config.toml
hop_length = 160
method = "mae"
encoder_activation = "swiglu"
encoder_bias = "all"
encoder_inner_norm = false
encoder_layers = 8
encoder_width = 160
decoder_layers = 2
init = "kaiming_normal"
residual_init = "scaled_by_depth"
Rows from block 6 of the encoder of a small masked spectrogram model, named by matrix and row number. Rows with one number belong to one neuron. Each number is 128 + 32 x the weight over its row's rms, rounded and kept within 0 to 255. All counts start at 0. Numbers have three digits each.
After each neuron's rows are labels from the 100 clips, of 14976, where the neuron reaches its largest size: "strongest on" is what is common among them. Only what is clearly more common there than usual is listed. The data: chords played on synthesised instruments. In brackets: how many of the 100.
# gate: MLP gate (encoder.blocks.6.mlp.gate.weight, 416x160), inputs 0-159
# fc1: MLP up (encoder.blocks.6.mlp.fc1.weight, 416x160), inputs 0-159
# fc2: MLP down (encoder.blocks.6.mlp.fc2.weight, 160x416, transposed), outputs 0-159

gate.254:101128128062076047128128180101128105128087173128202128128128128128128128106128175128149128128037128191159163087128099128128128096128128128102165128199128176128173128128128052128128128128128149128168128159128217128128128171128128128128128128128128096128128128096154106128099128128173128096153128092128078128128128128128128186152128128191164128128128080128184188188128073128174168081073128128096128177068128128226160128128128128170128163075128128052054128128128058128128128148128128
fc1.254:128128195128047128209128092204128128128184128128128128128128072128128128128005128128128168128128128058128128128201181128128095128162128128128128026128128153128128128128204058128128181128128128096096128128128128128128179128128128058128128128055128128128128128128128128128128128128128128128128084224128128128128128128128128128128128128128128128128128128210001128128075128128128128183173128128128128128128128128128197128128128128155128172128193128128128217128128128128128128128128128
fc2.254:128128128167128128128128025164128128179128128128128128128128128128188128128128128044128128128188128128128128128128128128101128128128128128197128128075066176128058128128128234128128128128128128128128103128128093128128178128128128128128128128030128128128128128128159165128128128128128128128075128128128128158128092159128128028128128091018128116128128180128153128098128128220128191160215128128128128128128221128003085128128128150128128128128149128186161128128128128128128128128128128
strongest on: mains hum (88); block (54); text has "muffled" (28)

gate.274:165128128128128097128128128128128128098128128128201128128175169128128068151128128128128090128101155128128128098128072090128227128168192128128128128206036128084128128128128128128128128181074128128128093128128128128090057128128153128155077165169128128236081128063152128128148128198189074170128207069128128128082206128128128128128200128128128128128086128128128128177128128128178128128128128128128128179077128089128128128128128128190128164070093128079128128128128128106128128128078173
fc1.274:107128128128128128055220128202128128200158128128128146094071128128128128041128128173128201128128074174128128128065194094178128166110086128091189128094196128172167128173128156092128128128088128128097128128179128128128128141128104128128173078091103128128128147170128128182128128071128148076151128168155128128128099128158076128116213128128128128128168128128128082128116217163034128148128157065128143165098128180128128081128128128128128128128128128128128128128184128128175128158128128
fc2.274:191128128128168128128128128128099104094105128128128077128199128106191145156128098163177091128117154128115128128128079128128128069128157073128103128155090128078070128062190081226128128168154128139143128183150147128096117167128128128128070133172144092128128110128101128096113154168128128109128078099119201128128174128084128128174116172128128190148123128113143128164128072128224128089093155168168097093197128044205150096128128128092112128128128128099128128128128061147128065103128153
strongest on: mains hum (57); organ-like (26)

gate.34:128128074128128128128128128128075128128072128071128128128128128128128196128128128128128180128128073218128177128128042128128128128128128128063168128183158047088181128128128128128128085160128128128128128128128128128128128128128128184066128073128128054128081128231128128128128175128128128128128128062165128128128185128128081128128183079128128128128128128128128128128128128128178062128193128128128128128128101180128128128128204128090128128128188128128128070099128093128182128215023128
fc1.34:128197128128128128128061128128062038165128090055128128128128128128191169175177128165128128220103128128128192128128128128159176128128128128078128128128128128128128128128128128128195074087128160128128128191128128206128128146078077128128128128160128128128128065128068115128128128112171086164128094113128183128128128052128190067128154169128128128128128128128128128128128128128128040128128201157103172076128128128128128128048128128062128128128128128128174128128128128128128128231099128
fc2.34:128083128101155128128108128164128175060128128128128128128128186111128067094101197121128128128128211128128103128128176128128128128128128128128128148062128174176128128128128180128128152099128128128128179079128128128128093128128128017128166128128189151089151070089222128128128128128128073128128082207100128128128087128128128196128128128128128128131180128128155128128073046128055128130128128128128111128158128128040128128128037128214128128128089153128128128128128203107128099128191128
strongest on: rumble (81); marimba-like (28)

gate.169:128091128014092096128128173128128128128091172128184128171104128128128128128172174128128128128048128196164171075165128072075128128128163128128128128210128128128128128128128052128128128128128128128166128162128205128073072167128128128128128104156128104150128070128182128128060170128151128098163128128128128155128128128128128209128128128168128128149100100128167128150128128128128128076083128159128128203080091128212163171128108128174155128128079128066062128128128048128128128179128128
fc1.169:109128128072185128090128128128211128128128128128128080222128128071128128177128128091128044203128128201128128128128197128128128128128128128128128128128186044157128128128128128128128128128060024128206128128128128128128128128128128128128128128128195128149128128128128184128128057128128128074128088128128128183040128158082095128128128225128128060128128128128128128128128128128128079128069128128128184128128128128078128128063128198128128128128128128128182128128128160128128128186128128
fc2.169:128128128128128128128091128128128128128191180128128128128128128128128128070128128128128205128073128128236128128128128128128128128136083128128128128128128128128128128128177000128128128128163128128128128128128128153128067128128128128128128128217128128128128128128128128068128233082128128128128128128128128044128128128128128128060128128128128128128128128128128128128204128128128128085128128088128128128128128128255128128128128070128128128128128128128128128128128157128128178128128128
strongest on: mains hum (61)

gate.240:128128128128128128128128128128128128128128062029128128128128128128128128209128055225128108128128128128053128009128128128128128128128211128060128128128128128128191128128128128048128128128128128073128128128060128074128185128128128204128128128128128128128128061181128128128128167128128128196128128128225128128161202128128128128202128128128128128128128202178128128128128128047128128087128128128128128128128128128128172128128128128128128128128128128128128202218128128128128128128128128
fc1.240:128128161128128128128128128057181191036128128128128159128107128128162128109128128128128128072128128128128128128212091173128160073171128128128128128128128128083128128178128128128128128128128128128128128128128128128128128167205162128178128128225128062146128128128128128050128128229190128128128166149128128128128128128128082128128000128128035188237128086092128128128128128128128128128128074128128128128128078078128128099128089128098128088128128128128128128128128128128149128036128128
fc2.240:128128128103142173128128209128128128128128128128128128128128128176109128128128128128145174128128128128114128128168128183128087128128203128067128128128054098128128128128128075128038128128128128068128024128128128050128128128128053128128028111128128128187128128128128128142088128128128145128118128128128163128128219136128128063128128120128128128128128128128128128190128212128128128085128078087128128128128128128128184128156248128128128128151128128013084128128209128128128128073128128
strongest on: mains hum (30)

gate.217:036128078128128128087176128128128128128128183128128128128082128199128128128128207202128170128128128128080128182031186128128171128068128128128160128128128128128197036128128128128073128128128128128197128128183128128128128128128128128128187128128085128128128186070128128184128178128059128128128128128161128128175088167128049061128188067128166085128128128128128128128128128064128128128128128075128217128128128128128128065128128128128128128128128128128087088079128128128128173128128128
fc1.217:174097128147128164128128128072128187128180128182128128128128128128128128052128071119165100128128128107128128162179185238128128060180098103142181128128079128048076149181128097196128128128128128128128128113165128128196128128182128128128083086128145128128128128128128159128128128128128064108128128183096128055128128171173128177128128166036089128175052128173128128164128092154128085128128128167157128128177058128128128128128128128103128128128117128128149128101128100128128128054199128
fc2.217:061128122128109128128172128158128128128128128128128165116057144140090158128140144169081133085075091181128178172032128079090128201077128128128147119128200128182128128128125046079128146166106128128092104115128128128128154128160128128152128128022100184128128197128128087195128128088128199154128128128153088170128178178100073068115128073150128067128128128128128128128102162128099150152128128126128128128096154128128077128172128128128128167179165128128104128128128139067195161128093115
strongest on: mains hum (30)

gate.58:073128128066128128128128128128128194128128128128128128128128128191128072045128128128064128065128128128128178042172128128128128100128128128128176128167128128204128090128214128162024099198128128128158128128128128204128074128128128128128128066128091128128059067128128128128128128128128128128128152128128083090128052128128128128128174169128128128203128068128128083128128128128128054128128128128128128128092128183128219128076128128058128069128128063128128128128128128128128128128128128
fc1.58:128128128128128128128171128195128128128128128128159128128128087128128128028128128055141227128089036128128212128128212066090128128073057128128128128128128128043128128128128128085064047128128064128128062128209128128128128128128128128128172128128128109128128170128128128173128128128068128206128071128128128128128128128128128128128168155128128128128080128128128080174128128128128128149055128172128128128164128128128166198187128057100128128128128158128128084128128173128128128128128128
fc2.58:170128128128122128128173128128128128128128128128097128128128163128128128128132101218128128128128191150128128128170128128128128128128167105128128128057096128128128038128128170128128128128128128128208128128201128128128128128128128113086128128128072060099183128065128203128128128128240207128128128128128128093128128128128128149166128128227128128179128128072186128128128128214128128128114128200128128128128128128027128087128128077128128128062128128128196163128212138128090093085128128
strongest on: rumble (50); marimba-like (40)

gate.267:101190033173128128128087128128042128201128155128128128199190128128128128092183211174128150218128128128063198128083128071128128168096072064128166128128128128068128128128149128128087128128128128128128109128128128128128128128070128128149063128128128128128173128128128128128075191128128128128128128065128096128128128128128128128128128128128211128128058167128128128128058128128128128128128128128128128128128128072082171128128128128220128170064128102128128128128108128206172128128128128
fc1.267:128128128128128128128193128182093128029128162128091128128128128067128128128128128128065082128128128128115128128128128128185128128128155164128108128128156128219128128180071128128165187128128120098166128128128148128128128128053128084128128097060128128065196128128128128128128096128166196081128128182128153128128084128128128128128128128163128128128204049128190128128193128145105128157068128160107231128085128128128128023165128091128128086154128203128128128128164128128095128066128128
fc2.267:128081128128128128128128169128128128166128128128128128141128128128128128128128094128179128102128046167169128128128070128161090072082128128128161066150128106128128128121128001128073128128179108075128128176080155076186151147128165171104096091179137105144128128176128128128067124081128062169212128170128128128153154128128169102128148128128128128128128106138128128203128128079162128094086057063156114128128103128244193128132128128078128128128128128118102128125043128145128128128128101
strongest on: mains hum (56); organ-like (37)

gate.33:077128084058106068128128172128128128128061168128203162128128128197128128128128128128128128128064128166128202128128162128084128128128128128075150109208128128128128128128168060128075128199128128128164128170128184146128067167074128128102168093128128128141128128128128128128079128128128161082159128097128128128128128128128175154128182166128128128145128073128176128183096115096128181089111128128088128166061128148205146128159112128128186128106092162061081128128128014128128097128128164
fc1.33:217103128084128190128155128128194103128163128128128128128128128052128128128085128128190128128030128128128128128128128128128128164128128128128128170128128128128128128221065128128128100128100128128187128128128128128128128209128128128202128128128128128128171056044128128128128128128234128081128150128128128128074128128128128128090034128180071128128109128128128128128128058128070128077128024078128128128112155128128128128128128103128128128128128128128128128128223128128128128209128128
fc2.33:203128128128169128128128065105171128128128128128118128128128128002128068161197128128128128128128225128128137128128128128126179149128085128128128128093128128128128128181128128128128128128128128128128128128128128248053045128128128128128128128091128128000128128128128128128128128128165128128128128128128128128128128020128128128048101128128128128128128128128140128128178128128064128232128128128128128128128128128078128128128128128128128128070128128128169128128207167128128128128128211
strongest on: rumble (77); muffled (low-pass) (32)

gate.226:128128128128128128216128128128128128211128128128128217128128128128128128128128128039128128128128255015128128128128128128128128128128128128128128128128128128128128128128128128128128128128128128255128128128128128128128128128128128128128128128128128205128128128128128128128128128128128128128128128128128128128128128128128128128128128128128128128128128128005128128128128128128253128128128128128128128128198128128128128128128128128128128128128128128128128128128128128021128128128128128
fc1.226:128128128128128091020128128128128128035057128128128226128128128170062041128061096128128128128085128128128054128128065128087128128195128128128128128128128088128128166128128177128128128128128128128171128128018128128128128173128128128160128166128128128128128128128128128128128128128128128128128128128128128128128128051128128128128128128128128128128047128069128246128128128229128128128014128128128128128128128128128179128128128170071128128128128128107128128128128128128053128128128128
fc2.226:128255128128128128128128128128128228128128128128128171128128128128128128217106128027044189128128128128128128128128128146128128128128128128128128128128128062209128128128128128128180128128128128128128039128150128128128128128128128128128128143128128128128128128128128128128128128128128128128128128128092253128128128128128128128128128080128128128128128128128128128128128128128128128059128128128181128128128128064191128128128039128128255128128193128128128128128128128128128128128128128
strongest on: the note C (71); the note D# (62); root: F (39); organ-like (35)

gate.193:128128128128128033128204128128001128128128128128128128128035128128128128128128128128128128173128183205128128128128128128128128128128172128128128000128128128128128182128128128128128128128128128128128128128128128128041128128024128128128128128128128128128128128128128128128128128128128128128128128128128128128163128128128128128025128128128128128128128128128128128128128128128128128195017128128128128128128045254128128128128128128128128128128128128128128128000128128128071128128128128
fc1.193:169128163128128128255025084128128095163169087128128128128128128128194128128128128128201052128164128108060128128128128128128128210128128128128128048128075128128066128128128092128137128128128128044128128128128128128128162128128128128128128128220073128128128128128128128128128128128128158128128128128128128128171128128128128214128128102128145128128128128189227063128128128128128128181128128128128128128128128128128128206099173128128128128128128128128128128191067128128082128128052128
fc2.193:128128128128036128128128128128128128128128128128189128128128128128128128218128128128128128128128128128128128128128128128128048128128128128128128128128128128128128128128128128128128128128128200128128128128128128128128128128255128128128128128128128128128128128128048218128128128128128128128128128128128128128128124128073128128128128128000103128128128128128235128128128128128128128128209128128128128128128128128128043128128128128123128128128128128128042128128000128128128128128128128
strongest on: mains hum (61)

gate.311:128112040128049128128128128072101179128128173086128128128044128073057128128128113128074128128128128165128128128128128128204177128052170128128128128154128128128128128128101128128128128128176102210128128128128191128051128128128128128128128128128128072128143128128128128177128128128128237128128128097176183128128128185057128128128188128199200128128128128081128128228071175128128181128128155128089128128128168155128128056156128128128128128162128128128081165128128128128128128128100149
fc1.311:128128128100128128128063128128128128128128128128128090074128042115101234128128128128128128128128128128169128115071145068141154219128215074128128160193128128080128128128128158128128128128128128173090128128128128128009128128128079201169128128128128128128091128166088045128155052128128128076128128128128128128128128128128128147098128142128091128064128128128128128128060192233204128128128128163128128081128128128128170128128128128128092176128128070128128128128057128128128128128099128
fc2.311:128128128128128128128128114067128128128128128107128156064083063093128128080128128128128179128128128128200128118128120066128128128051128128119128128128102128128151128128128209128128128128128128151128182103123128058073136128128128166214109079128100115128128128128097054128128128088128148128128186100218128169128128100070099112128223128128128128144128128128128128187128207128201128104179155128128128128096156168102172104128202179128046128184124099167128128128091128128198128053128128
strongest on: the note C (100); arpeggio (84); playing: arpeggio up (50); root: C (44)